{
  "norm": "layernorm",
  "hidden_act": "gelu",
  "layers": 12,
  "width": 192,
  "max_grad_norm": 3.0,
  "epochs": 131.1,
  "warmup_steps": 2000
}
Rows from block 6 of a small self-supervised audio encoder (BEST-RQ), named by matrix and row number. Rows with one number belong to one neuron. Each number is 200 + 20 x the weight over its row's rms, rounded and kept within 0 to 999. All counts start at 0.
After each neuron's rows are labels from the 100 clips, of 14976, where the neuron reaches its highest value: "strongest on" is what is common among them. Only what is clearly more common there than usual is listed. The data: strings of digits, spoken by a formant synthesiser in many voices. In brackets: how many of the 100.
# fc1: MLP up (model.blocks.6.mlp.fc1.weight, 768x192), inputs 144-191
# fc2: MLP down (model.blocks.6.mlp.fc2.weight, 192x768, transposed), outputs 144-191

fc1.517,225,215,187,214,224,230,176,195,210,189,195,166,211,171,178,222,211,212,189,217,200,145,217,208,240,205,177,197,192,224,176,179,200,217,228,183,219,176,203,187,213,230,197,204,185,220,190,183
fc2.517,170,214,197,209,201,212,195,195,205,216,210,213,206,178,266,209,186,201,230,194,161,171,198,170,194,211,204,183,226,194,177,190,226,207,175,212,192,191,193,239,214,204,190,198,195,214,201,165
strongest on: "zero" (55); mains hum (34)

fc1.731,207,231,214,194,206,210,196,216,167,152,182,175,197,216,211,226,213,182,196,202,172,201,220,206,202,213,203,160,221,212,162,203,264,173,196,205,194,200,168,178,161,223,172,214,189,214,238,195
fc2.731,211,206,205,189,206,207,201,214,183,203,189,190,238,211,187,237,196,193,183,198,203,198,216,173,205,189,195,173,179,187,195,234,292,216,153,239,201,161,238,191,211,215,186,210,221,195,212,203
strongest on: number of digits: 5 (54); "zero" (53)

fc1.117,211,198,230,224,177,195,195,187,196,210,213,200,205,192,219,198,153,172,195,249,226,201,195,216,156,208,203,190,187,218,214,211,191,175,222,153,202,216,193,222,177,185,191,203,237,205,169,206
fc2.117,193,180,200,184,161,189,202,173,203,232,210,247,179,212,225,223,187,198,191,182,220,198,147,195,228,234,229,234,205,192,181,212,209,203,198,198,220,176,198,184,201,199,165,213,240,213,203,231
strongest on: reverberation (85); "two" (75); last digit: two (49)

fc1.218,250,194,193,220,186,214,220,175,203,211,218,222,179,201,194,212,235,190,219,186,235,198,211,185,148,208,211,198,207,224,216,185,207,195,202,220,181,184,195,181,194,225,207,192,209,187,153,193
fc2.218,212,227,202,196,210,187,203,215,217,205,181,209,196,199,162,168,218,203,174,189,198,211,238,170,177,207,197,205,219,213,193,229,197,208,204,205,180,200,193,179,212,195,237,197,182,200,196,189
strongest on: "nine" (76); first digit: nine (43)

fc1.269,186,201,157,214,207,198,203,204,211,216,185,205,216,177,219,206,143,187,185,193,234,186,221,172,217,237,201,172,197,211,185,194,173,213,191,201,244,199,199,228,201,197,217,194,189,227,232,227
fc2.269,211,205,246,194,201,202,189,242,214,222,213,216,170,199,184,214,189,248,180,196,192,200,185,198,165,165,202,178,191,209,221,171,181,226,196,223,236,183,198,182,196,201,228,223,158,196,220,229
strongest on: "nine" (79); last digit: nine (68); first digit: nine (28)

fc1.157,206,195,221,200,198,214,207,235,188,186,214,209,212,184,181,193,210,216,192,206,210,196,204,242,214,221,171,173,188,220,181,197,232,222,195,164,244,182,199,201,214,201,158,173,225,196,221,218
fc2.157,222,166,187,228,232,204,205,236,175,208,208,217,194,231,196,204,178,239,209,209,239,204,215,225,207,209,211,236,179,196,208,175,174,225,206,157,187,211,237,210,219,190,223,214,153,196,178,242
strongest on: "two" (90); reverberation (67); voice: deep voice (56); number of digits: 5 (48)

fc1.19,190,212,228,191,226,169,162,198,175,211,211,219,192,222,190,216,190,170,181,188,181,182,205,218,155,189,185,195,189,178,199,204,210,212,213,209,209,212,163,219,203,198,197,195,193,236,208,217
fc2.19,196,209,186,210,199,225,218,196,177,179,211,207,156,140,228,191,208,215,194,182,171,216,180,212,229,175,189,180,175,223,230,204,174,204,212,197,210,209,208,168,173,182,178,170,208,223,213,224
strongest on: "one" (75); number of digits: 5 (46); mains hum (36); last digit: one (31)

fc1.21,192,220,203,214,202,175,184,165,225,191,221,258,199,212,211,220,179,196,158,204,242,212,210,207,202,192,231,170,201,227,213,224,206,198,234,198,206,222,166,221,149,241,194,205,216,178,189,177
fc2.21,186,190,225,194,190,223,209,191,193,225,192,168,204,207,215,225,199,212,197,186,177,192,214,193,205,212,174,246,221,216,216,178,216,226,234,222,182,223,169,245,195,207,171,186,202,178,188,226
strongest on: number of digits: 5 (46)

fc1.345,197,183,207,193,233,202,196,182,220,225,213,195,212,142,204,217,217,213,193,224,238,232,226,207,187,176,219,174,164,219,180,197,196,174,213,190,194,208,175,188,192,209,199,167,203,196,229,219
fc2.345,167,209,192,163,177,197,215,192,237,258,191,182,185,247,168,214,205,186,181,205,194,196,185,206,205,165,176,203,157,251,213,174,197,217,167,220,185,187,167,184,199,176,206,203,203,176,188,207
strongest on: "two" (59); last digit: two (52); voice: high voice (52); first digit: two (34)

fc1.384,225,207,224,200,208,193,203,184,180,224,203,186,226,167,185,214,213,168,186,189,207,218,187,179,216,192,185,235,178,202,245,166,190,208,197,200,229,221,217,217,225,221,201,176,198,228,208,188
fc2.384,194,179,201,185,203,201,205,182,194,198,191,220,211,194,197,233,170,223,193,211,225,216,183,197,204,228,207,229,212,193,160,193,168,189,226,187,193,197,261,185,220,226,189,183,200,246,178,189
strongest on: reverberation (95); "two" (68); "zero" (53); last digit: two (41)

fc1.31,213,190,211,220,175,196,189,194,178,187,174,168,229,202,187,196,219,205,221,220,198,183,178,197,192,231,208,204,183,236,176,165,213,202,205,208,239,177,198,196,208,281,210,177,219,159,226,190
fc2.31,216,211,228,197,183,205,234,224,181,231,216,247,192,194,205,137,181,186,181,194,218,174,192,210,179,169,220,220,186,203,231,221,188,156,207,217,224,188,225,203,190,232,188,200,182,176,173,199
strongest on: mains hum (57); number of digits: 5 (42)

fc1.394,195,194,195,185,213,180,183,196,205,185,206,169,201,186,207,201,194,187,184,202,196,237,187,175,193,190,243,195,189,180,179,206,192,224,194,224,242,234,189,198,172,180,220,200,182,210,209,187
fc2.394,213,222,213,199,198,199,214,177,202,196,226,212,175,172,200,182,223,193,172,240,187,197,212,217,199,204,159,204,199,190,226,228,214,198,203,173,217,206,182,201,180,180,194,200,184,192,200,192
strongest on: "one" (60); last digit: one (38)

fc1.4,206,169,236,204,199,211,252,212,222,201,215,193,175,200,233,202,180,211,162,198,196,209,197,229,173,161,202,195,207,236,222,208,124,185,216,211,199,205,148,225,199,193,160,202,192,215,196,183
fc2.4,196,198,199,213,210,196,221,223,172,215,211,206,206,180,208,222,184,183,219,167,195,184,225,165,238,225,205,217,202,190,185,220,142,199,175,205,209,219,185,218,196,174,174,174,179,184,212,240
strongest on: white noise (29)

fc1.566,181,215,205,207,200,202,213,228,176,203,173,174,183,211,181,190,209,214,217,221,199,208,197,203,191,187,207,191,216,243,178,173,202,164,225,208,218,196,196,203,224,179,201,204,189,207,197,235
fc2.566,190,213,211,193,194,186,206,201,245,186,212,198,200,191,206,204,162,213,194,224,212,197,199,156,221,192,180,160,191,231,220,190,230,225,225,157,214,227,191,157,215,220,182,188,143,201,191,224
strongest on: "zero" (100); last digit: zero (92); first digit: zero (45)

fc1.9,176,157,226,199,213,208,210,187,202,198,168,187,162,216,244,180,208,212,206,232,208,183,199,174,198,216,215,190,184,221,211,177,223,198,197,220,248,192,207,180,201,188,208,204,206,163,189,170
fc2.9,260,192,218,201,226,205,185,233,215,200,170,207,196,199,192,178,211,180,181,206,217,196,201,193,204,184,190,200,198,178,190,194,219,160,188,215,217,191,211,173,217,194,209,173,214,193,189,203
strongest on: "zero" (64); voice: deep voice (59); number of digits: 5 (44); mains hum (37)

fc1.683,215,198,181,193,205,226,197,184,228,190,183,184,227,204,216,180,171,196,179,217,195,223,157,207,248,216,233,184,164,205,194,206,161,216,179,219,222,198,189,214,190,208,177,202,185,222,184,171
fc2.683,171,194,196,190,238,170,195,192,206,256,213,204,194,210,210,172,204,203,205,172,176,196,216,176,170,201,195,188,218,216,186,199,179,196,227,215,170,198,157,184,190,188,195,185,191,185,184,214
strongest on: "eight" (86); last digit: eight (83); first digit: eight (43); number of digits: 1 (42)

fc1.32,186,247,214,204,184,209,215,196,178,207,183,219,217,209,197,185,198,217,202,201,199,201,184,176,189,178,199,228,222,186,196,202,207,182,192,216,231,175,156,188,222,216,190,191,186,168,228,189
fc2.32,183,177,221,174,210,207,176,186,187,222,185,210,197,236,202,225,188,184,189,164,191,192,192,214,185,180,209,208,221,195,173,203,210,190,209,200,194,185,198,182,210,179,193,177,198,183,195,229
strongest on: "eight" (100); voice: deep voice (58); first digit: eight (32); last digit: eight (26)

fc1.486,205,229,208,205,168,244,190,158,212,197,185,193,187,210,174,216,248,216,221,190,242,178,170,187,202,239,208,214,192,200,206,180,222,205,196,197,221,171,202,207,174,190,184,212,223,184,211,187
fc2.486,212,230,200,198,201,209,192,174,167,207,210,213,190,207,223,205,204,208,214,191,155,205,184,203,227,156,208,213,170,192,205,240,222,170,216,216,226,172,203,202,223,195,193,163,182,193,177,219
strongest on: mains hum (50)

fc1.678,241,185,203,209,195,191,215,196,203,166,170,217,178,189,243,220,186,169,215,221,203,209,239,218,212,161,221,199,193,212,228,163,209,194,221,248,210,226,202,176,197,225,226,194,196,183,160,219
fc2.678,195,158,207,187,239,192,175,190,216,167,192,175,193,188,179,163,236,175,215,217,215,207,207,261,198,194,185,198,195,204,222,178,198,212,166,194,209,209,168,195,172,182,246,187,212,193,192,202
strongest on: "one" (64)

fc1.530,247,218,206,221,222,213,196,239,215,227,208,187,195,180,229,191,182,196,213,235,197,189,200,220,154,207,200,209,154,175,224,202,188,176,175,218,217,158,166,166,199,211,225,205,209,208,184,202
fc2.530,183,226,171,192,201,172,172,173,196,222,191,215,213,212,236,184,219,214,226,198,211,197,183,231,171,185,200,183,235,164,186,196,166,150,192,196,181,178,173,178,192,180,195,223,231,198,199,201
strongest on: "eight" (98); last digit: eight (97)

fc1.546,216,138,164,192,191,186,207,190,205,202,210,189,185,195,216,178,225,225,173,199,211,208,202,202,200,206,217,180,201,154,189,203,212,141,234,220,200,226,182,197,195,186,173,208,214,182,181,216
fc2.546,205,197,209,197,205,182,190,169,218,213,235,203,182,152,188,209,209,190,236,197,193,180,200,183,208,158,173,185,184,193,208,207,214,199,179,199,205,207,193,199,192,192,166,193,217,176,171,215
strongest on: white noise (41); pink noise (39)

fc1.154,200,179,189,234,209,166,219,204,216,207,210,179,192,169,207,187,151,231,230,193,218,226,177,212,185,224,222,202,236,190,202,211,237,228,197,197,224,193,176,179,192,195,185,198,197,185,184,187
fc2.154,199,212,171,175,218,181,199,196,211,200,163,170,214,224,204,213,231,213,204,198,231,219,166,222,216,209,209,205,194,211,197,148,180,219,175,187,172,218,219,200,196,195,207,189,207,183,191,214
strongest on: "eight" (64); number of digits: 5 (49); mains hum (43); first digit: eight (43)

fc1.758,204,204,242,211,214,196,219,186,179,179,202,220,179,205,210,217,205,207,222,206,218,225,187,212,210,170,203,216,178,225,163,198,204,219,234,201,221,197,210,199,234,242,188,152,197,214,190,194
fc2.758,202,195,215,184,197,201,209,205,203,176,212,230,197,204,222,199,185,260,176,160,198,170,171,185,203,178,209,198,209,202,185,160,196,202,155,184,212,211,210,195,213,227,199,181,195,188,189,203
strongest on: "zero" (100); voice: deep voice (67); number of digits: 5 (52); first digit: zero (34)

fc1.474,185,170,179,189,228,200,224,176,193,209,195,197,168,210,203,184,187,176,211,219,179,169,225,220,217,177,200,192,228,200,188,174,216,166,208,190,197,182,198,193,202,253,223,194,193,214,176,173
fc2.474,209,194,176,164,212,174,216,166,203,199,169,222,220,200,215,207,199,231,236,140,232,213,165,202,206,235,254,180,208,188,217,167,246,181,204,233,206,190,186,209,211,185,198,200,160,196,190,186
strongest on: number of digits: 5 (40)

fc1.155,185,172,172,203,220,207,216,205,194,218,213,192,224,186,206,213,196,194,165,232,185,171,224,218,194,188,195,176,191,217,167,206,178,227,265,179,195,153,185,199,207,186,219,210,218,227,220,201
fc2.155,198,186,173,194,228,201,239,225,182,192,187,234,207,168,212,200,229,222,206,211,215,208,166,180,200,180,218,214,170,182,274,171,190,202,198,216,215,233,199,186,202,198,210,211,224,183,205,220
strongest on: "seven" (76); voice: deep voice (66); number of digits: 5 (40); mains hum (34)

fc1.447,171,180,169,180,232,209,242,199,222,193,203,171,211,206,246,241,186,240,200,225,192,208,221,196,221,212,194,238,190,191,193,158,221,152,220,179,204,173,191,161,201,190,192,194,188,195,219,171
fc2.447,204,201,207,176,235,182,209,217,214,198,219,209,176,166,219,241,158,171,210,198,198,183,217,169,203,207,229,251,214,194,206,143,245,212,196,215,239,207,212,235,176,199,203,231,175,221,209,200
strongest on: "two" (55); muffled (low-pass) (38); white noise (38); first digit: two (31)

fc1.368,222,212,211,212,211,185,192,218,183,213,155,200,194,215,195,200,193,212,169,223,184,196,170,220,179,184,202,165,213,213,191,204,213,211,236,203,191,127,187,220,219,196,209,203,177,202,182,227
fc2.368,173,146,190,168,208,187,195,201,200,178,195,195,221,206,192,201,193,199,205,208,199,215,211,205,163,190,207,157,214,211,216,189,251,164,241,205,195,198,217,203,219,191,198,194,214,213,206,217
strongest on: "six" (89); number of digits: 5 (47); first digit: six (30)

fc1.467,204,194,193,201,183,187,230,231,217,221,178,170,211,186,229,210,237,206,193,193,203,213,213,181,202,231,240,179,217,196,223,177,210,198,249,177,196,190,192,204,194,184,218,168,229,219,215,222
fc2.467,197,187,189,190,198,183,183,201,235,214,217,188,162,202,194,220,180,190,168,199,206,221,209,173,203,180,214,168,192,209,198,165,238,189,206,164,203,192,207,156,193,196,203,213,156,225,197,219
strongest on: "zero" (72)

fc1.14,182,168,190,194,203,189,227,200,164,159,203,219,182,188,188,202,209,206,195,231,195,190,199,158,194,224,209,215,214,204,244,177,237,163,220,206,224,230,192,231,212,237,183,197,206,203,240,194
fc2.14,149,233,211,187,209,193,184,195,197,213,201,196,190,212,227,171,225,176,218,235,191,195,154,194,196,220,202,227,219,191,175,187,222,183,167,206,196,207,206,197,209,196,192,226,171,202,221,209
strongest on: white noise (60); number of digits: 5 (45)

fc1.259,162,210,222,199,198,212,210,186,179,207,201,198,230,175,236,229,184,202,192,208,193,196,193,211,175,190,196,170,195,202,223,183,202,197,248,214,198,155,185,195,165,214,183,212,206,189,229,221
fc2.259,181,208,232,206,202,191,200,191,208,213,189,192,221,192,188,188,215,211,190,227,238,211,185,204,210,218,229,204,192,212,234,171,215,195,251,155,197,221,207,190,204,183,223,220,157,213,170,240
strongest on: "two" (100); last digit: two (54); number of digits: 5 (40)

fc1.298,180,213,159,192,213,184,228,193,224,206,202,169,195,229,195,184,212,229,200,200,207,193,198,206,183,209,183,247,201,225,168,175,147,203,192,242,196,229,185,228,195,179,175,179,193,176,201,197
fc2.298,227,222,226,218,191,222,193,173,196,203,190,223,209,196,192,190,210,181,172,189,210,200,214,203,214,191,207,221,200,192,214,222,141,194,190,204,184,196,201,176,192,176,210,216,204,170,189,202
strongest on: white noise (31)

fc1.285,234,171,226,220,188,195,195,194,198,192,224,213,171,178,196,213,243,180,182,174,223,198,217,176,204,211,190,191,179,198,200,202,218,194,185,227,216,173,189,229,187,219,160,227,235,190,196,259
fc2.285,229,198,200,169,198,149,176,191,194,227,200,215,214,189,205,185,246,223,206,211,238,158,194,179,183,193,186,188,183,203,184,189,190,222,175,199,176,166,192,206,207,200,189,189,230,192,181,217
strongest on: white noise (76); thin (high-pass) (63); number of digits: 5 (42)

fc1.90,221,172,197,183,185,253,220,212,192,205,224,165,205,184,253,198,209,166,185,185,193,206,212,215,196,171,197,213,186,190,198,202,147,177,205,192,198,182,194,245,218,218,230,211,188,228,215,187
fc2.90,200,181,200,205,198,217,205,224,198,209,193,209,200,195,222,218,212,211,195,202,203,188,217,245,189,184,190,198,191,199,189,234,166,216,176,205,207,186,227,203,189,208,181,204,233,183,225,210
strongest on: "six" (95); voice: high voice (87); last digit: six (48); first digit: six (39)

fc1.129,192,166,218,196,212,223,229,178,209,204,200,225,202,222,241,192,151,235,218,193,185,211,200,178,196,207,185,192,170,202,241,207,152,211,188,209,212,169,211,216,215,201,240,209,189,229,184,203
fc2.129,217,201,185,178,200,222,220,222,211,227,203,201,192,197,194,193,175,187,204,218,169,191,230,234,199,216,190,196,216,209,186,226,163,210,217,194,192,228,183,227,208,180,227,226,203,192,215,208
strongest on: white noise (36)

fc1.22,180,201,214,229,208,214,175,218,199,210,190,212,191,222,171,182,214,184,178,211,215,216,193,216,210,168,221,198,208,243,210,170,211,188,187,219,234,146,203,193,225,240,194,198,181,181,198,152
fc2.22,194,173,189,223,206,190,258,217,190,236,188,187,174,224,172,208,238,177,176,188,191,204,189,175,177,214,134,213,219,221,197,166,238,191,191,199,224,246,213,184,194,166,168,239,219,198,172,203
strongest on: mains hum (63); "one" (52)

fc1.636,210,195,227,222,204,172,184,171,208,201,199,231,214,158,222,210,198,219,187,247,220,190,193,226,190,208,250,208,227,185,157,193,204,217,200,209,197,225,187,213,162,189,178,180,188,203,193,165
fc2.636,223,176,214,201,204,216,210,196,208,225,172,206,204,151,162,208,198,172,216,171,212,178,213,202,232,205,207,195,192,182,201,220,212,222,193,217,185,190,178,198,200,206,174,203,202,240,215,207
strongest on: reverberation (65); mains hum (49)

fc1.705,250,181,148,204,207,189,226,167,211,237,220,204,150,193,212,167,203,221,185,205,185,191,188,212,223,245,188,187,207,188,240,206,196,195,216,194,168,225,214,194,207,207,179,175,188,239,186,221
fc2.705,194,179,208,210,186,209,198,209,199,196,205,224,198,199,164,162,206,208,223,228,203,166,176,226,191,185,177,182,196,172,168,198,224,183,183,175,196,205,217,192,180,213,188,195,171,205,214,226
strongest on: white noise (35); last digit: nine (32)

fc1.141,213,177,172,186,212,247,214,186,217,193,205,219,209,183,198,194,201,191,226,162,219,218,199,198,191,203,186,208,178,166,241,185,183,180,226,160,203,223,221,166,197,224,214,223,201,215,211,206
fc2.141,202,162,219,222,210,194,188,237,204,221,240,229,206,197,228,170,205,192,217,219,221,209,218,239,199,229,181,180,188,196,202,183,211,181,254,187,211,184,180,213,148,206,203,191,181,176,197,210
strongest on: "eight" (59); white noise (32); first digit: eight (31); last digit: six (27)

fc1.0,189,232,194,206,169,159,204,184,198,225,208,204,203,184,216,177,228,205,180,202,202,207,234,240,213,171,214,225,189,209,216,170,163,234,205,236,214,208,210,228,212,177,228,205,169,149,218,200
fc2.0,176,231,219,231,211,226,180,194,198,181,212,190,219,180,227,213,194,191,159,206,206,213,229,182,189,214,195,196,202,185,193,204,187,198,209,170,224,177,159,222,187,172,170,197,189,207,210,210
strongest on: "two" (64); last digit: two (61); number of digits: 1 (54); first digit: two (42)

fc1.249,181,252,178,205,196,224,194,171,188,191,167,197,200,177,183,226,196,194,214,161,190,200,203,194,215,169,218,185,170,191,212,198,189,205,228,224,185,197,208,170,210,199,252,202,200,227,192,182
fc2.249,212,202,211,207,213,183,176,192,182,176,210,241,204,176,187,214,209,212,208,195,192,170,211,188,163,206,178,177,223,185,215,225,245,185,154,189,201,204,223,235,206,175,222,207,231,188,212,173
strongest on: reverberation (97); last digit: nine (26)

fc1.480,225,199,233,204,204,196,209,185,190,233,229,200,175,190,182,191,182,209,183,217,221,225,206,184,210,181,210,230,187,196,222,169,221,231,218,227,215,195,195,239,176,212,244,189,194,194,197,186
fc2.480,184,212,192,206,197,203,212,177,200,197,180,182,189,168,217,171,186,194,194,197,219,218,186,213,213,201,183,219,185,205,210,187,218,199,195,211,209,224,205,183,191,177,237,186,202,215,219,194
strongest on: mains hum (45); muffled (low-pass) (37)

fc1.457,224,200,186,179,199,222,168,186,204,226,234,187,146,201,203,213,206,221,193,224,219,174,186,202,170,185,218,212,211,201,203,192,218,212,196,228,212,174,173,227,179,220,183,183,192,204,174,230
fc2.457,198,184,214,226,210,200,233,221,219,231,199,231,177,185,191,175,224,159,197,166,206,215,197,187,206,223,201,182,194,189,187,220,224,204,194,210,215,198,198,204,206,228,195,196,208,215,188,171
strongest on: reverberation (91); "nine" (53); number of digits: 5 (44); mains hum (30)

fc1.199,173,179,196,192,183,178,191,214,197,235,226,192,216,210,213,181,204,194,210,187,222,225,228,238,203,193,236,161,235,265,180,203,160,204,229,219,243,220,185,207,189,173,220,195,146,181,180,223
fc2.199,196,192,234,206,191,195,189,221,197,220,203,231,218,195,173,196,225,151,197,247,186,184,190,201,184,212,194,181,207,208,171,181,195,213,198,203,239,211,171,207,213,225,212,194,116,186,215,190
strongest on: "nine" (85); last digit: nine (77); first digit: nine (30)

fc1.501,195,230,149,189,212,198,211,153,169,226,194,197,180,198,199,189,183,216,223,198,194,190,211,218,192,180,201,243,160,186,138,206,177,170,190,226,208,230,209,194,193,185,217,218,182,223,168,213
fc2.501,198,209,214,202,227,220,150,199,173,213,177,181,170,187,238,197,206,185,188,235,154,197,194,230,208,238,193,213,199,190,264,187,180,187,184,190,222,186,213,236,200,183,220,246,167,208,188,172
strongest on: "six" (100); last digit: six (100); first digit: six (40)

fc1.344,186,202,208,223,200,166,215,201,220,177,225,186,176,199,184,209,183,239,204,219,216,203,197,199,204,216,201,250,158,214,184,189,207,211,204,174,202,214,202,195,184,221,169,216,193,176,169,207
fc2.344,216,193,189,194,219,222,195,225,229,196,199,173,199,217,200,191,199,182,221,162,218,193,204,192,175,185,198,225,207,185,189,181,179,180,199,195,221,214,191,226,217,212,196,198,209,171,185,192
strongest on: "six" (74); reverberation (74); number of digits: 5 (45); first digit: six (26)

fc1.174,181,163,180,198,202,201,209,213,203,221,207,191,187,222,185,170,182,202,232,190,190,228,186,236,217,214,213,183,217,225,188,218,223,214,189,185,214,182,178,192,224,200,177,219,199,204,186,189
fc2.174,187,181,230,198,165,186,182,233,203,197,190,222,205,205,225,178,191,164,178,184,223,197,184,197,267,234,215,189,223,196,210,182,227,201,200,208,205,201,184,189,225,207,231,201,210,186,183,225
strongest on: number of digits: 5 (53); "six" (52)

fc1.747,226,205,180,213,202,191,189,184,198,232,203,236,222,223,177,206,196,216,220,234,212,230,241,219,208,213,177,182,171,212,227,199,203,191,193,207,190,189,200,192,215,208,209,162,197,244,182,201
fc2.747,171,204,192,209,168,212,197,208,197,201,206,177,218,211,219,187,180,191,200,211,158,155,198,201,222,202,205,210,212,221,187,203,213,186,204,201,190,196,233,236,219,210,208,208,223,183,218,204
strongest on: "one" (73); voice: deep voice (63); number of digits: 5 (48); last digit: one (33)

fc1.63,211,162,251,186,199,216,204,185,209,191,202,216,189,220,195,211,184,204,183,175,197,191,173,194,246,235,230,206,214,214,208,177,174,193,204,227,220,207,186,225,221,204,219,193,186,209,154,175
fc2.63,183,179,176,192,187,186,200,194,208,233,199,192,190,213,226,197,204,212,197,209,226,198,199,242,212,227,181,183,176,230,201,155,189,194,176,213,208,217,196,183,185,170,212,200,183,200,181,187
strongest on: "one" (54)

fc1.94,198,214,149,218,202,163,208,187,173,190,198,208,202,230,236,193,201,205,201,206,181,195,214,183,182,198,203,211,198,202,190,205,224,226,228,231,194,191,194,220,226,240,193,228,172,209,198,184
fc2.94,204,183,147,178,188,212,207,199,218,180,191,184,215,204,180,189,217,208,181,189,178,193,206,230,175,217,200,213,190,209,208,221,168,175,186,202,181,226,232,153,231,203,178,167,178,207,178,201
strongest on: number of digits: 5 (49)

fc1.412,176,220,149,213,180,217,192,216,182,196,213,216,207,216,221,215,205,212,214,213,185,175,211,191,203,206,213,192,164,222,185,209,196,195,205,182,203,182,196,198,180,213,224,170,204,207,198,229
fc2.412,199,208,202,192,218,183,192,200,266,218,210,183,178,177,184,163,182,192,191,229,190,205,208,177,205,215,191,207,231,203,181,233,195,220,195,186,204,167,180,164,170,227,214,203,191,168,214,169
strongest on: "eight" (100); voice: deep voice (62); number of digits: 5 (43)

fc1.243,182,215,209,219,193,207,184,191,216,160,181,226,186,172,205,227,232,259,237,185,216,171,179,224,207,213,178,193,190,198,203,220,199,181,225,178,201,201,197,185,159,206,203,220,207,225,214,204
fc2.243,207,192,174,220,173,212,187,158,181,207,229,169,202,233,211,184,225,179,212,205,163,195,235,190,211,207,207,206,181,218,198,217,192,202,188,212,228,217,202,208,186,195,218,222,189,228,203,188
strongest on: reverberation (86)

fc1.524,209,230,201,244,211,237,173,201,209,208,228,221,183,179,161,205,212,201,234,171,205,172,206,210,160,161,213,225,179,176,192,195,216,202,196,198,202,174,200,207,139,194,183,195,213,199,225,223
fc2.524,195,187,179,191,204,178,211,221,184,194,244,176,189,198,224,205,182,229,221,217,214,239,175,228,169,228,215,198,221,189,205,190,195,171,231,200,237,224,194,193,238,188,197,184,220,204,167,198
strongest on: reverberation (99); voice: low voice (51)

fc1.342,202,207,228,191,187,205,175,200,189,207,193,235,144,204,218,189,213,149,234,176,208,217,233,193,216,184,254,230,196,211,214,164,220,241,191,202,216,174,208,201,174,165,211,177,216,167,216,220
fc2.342,184,209,183,210,179,215,233,228,219,181,170,193,181,178,207,214,201,217,203,202,178,200,203,199,186,202,188,206,214,224,221,185,183,188,191,202,250,232,174,172,219,190,194,192,163,201,227,185
strongest on: mains hum (65)

fc1.597,240,179,195,207,200,212,229,186,218,198,200,202,183,216,211,175,196,228,228,224,224,197,199,212,179,188,187,174,198,192,207,185,225,183,258,185,194,154,162,220,181,234,177,212,194,195,169,194
fc2.597,184,201,194,215,196,197,202,209,267,171,167,186,218,201,176,205,213,190,195,199,217,180,201,197,229,186,215,230,181,192,198,213,230,208,202,203,206,197,187,183,194,188,199,164,217,193,202,174
strongest on: "eight" (78); "two" (56); number of digits: 5 (43); first digit: eight (36)

fc1.74,199,205,183,191,206,218,168,209,191,222,188,227,217,214,201,211,201,241,233,171,180,183,203,194,178,185,147,213,186,199,208,202,180,197,233,183,231,214,203,223,182,206,194,190,204,213,205,190
fc2.74,203,203,199,233,186,182,201,208,192,207,189,228,195,235,220,176,194,232,179,173,227,190,195,204,196,193,228,221,234,206,199,219,182,222,201,214,218,197,219,175,204,182,183,191,190,180,197,220
strongest on: "two" (55); number of digits: 5 (52)

fc1.92,226,194,185,190,208,193,188,181,203,195,221,184,207,194,182,214,215,191,203,210,230,209,218,203,177,189,195,168,200,236,216,211,234,225,189,194,189,163,181,173,180,204,187,197,212,193,224,219
fc2.92,221,172,207,198,180,211,232,214,197,165,202,201,247,204,183,207,233,197,202,208,208,165,216,182,202,203,204,164,252,201,180,203,239,165,188,193,193,201,208,228,183,200,169,226,212,199,186,210
strongest on: "nine" (90); voice: deep voice (51); number of digits: 5 (48); first digit: nine (27)

fc1.145,209,189,213,225,195,194,198,218,196,204,171,201,197,202,225,211,183,181,170,206,199,196,190,205,217,179,192,146,205,218,188,217,169,184,201,209,180,213,218,175,211,220,200,195,205,225,175,190
fc2.145,185,213,218,174,194,176,197,151,178,191,217,208,171,206,222,193,198,226,211,205,171,212,214,194,176,201,190,160,222,199,228,210,196,177,228,227,218,217,230,211,187,207,196,225,190,212,194,205
strongest on: "one" (63); voice: deep voice (59); last digit: one (38)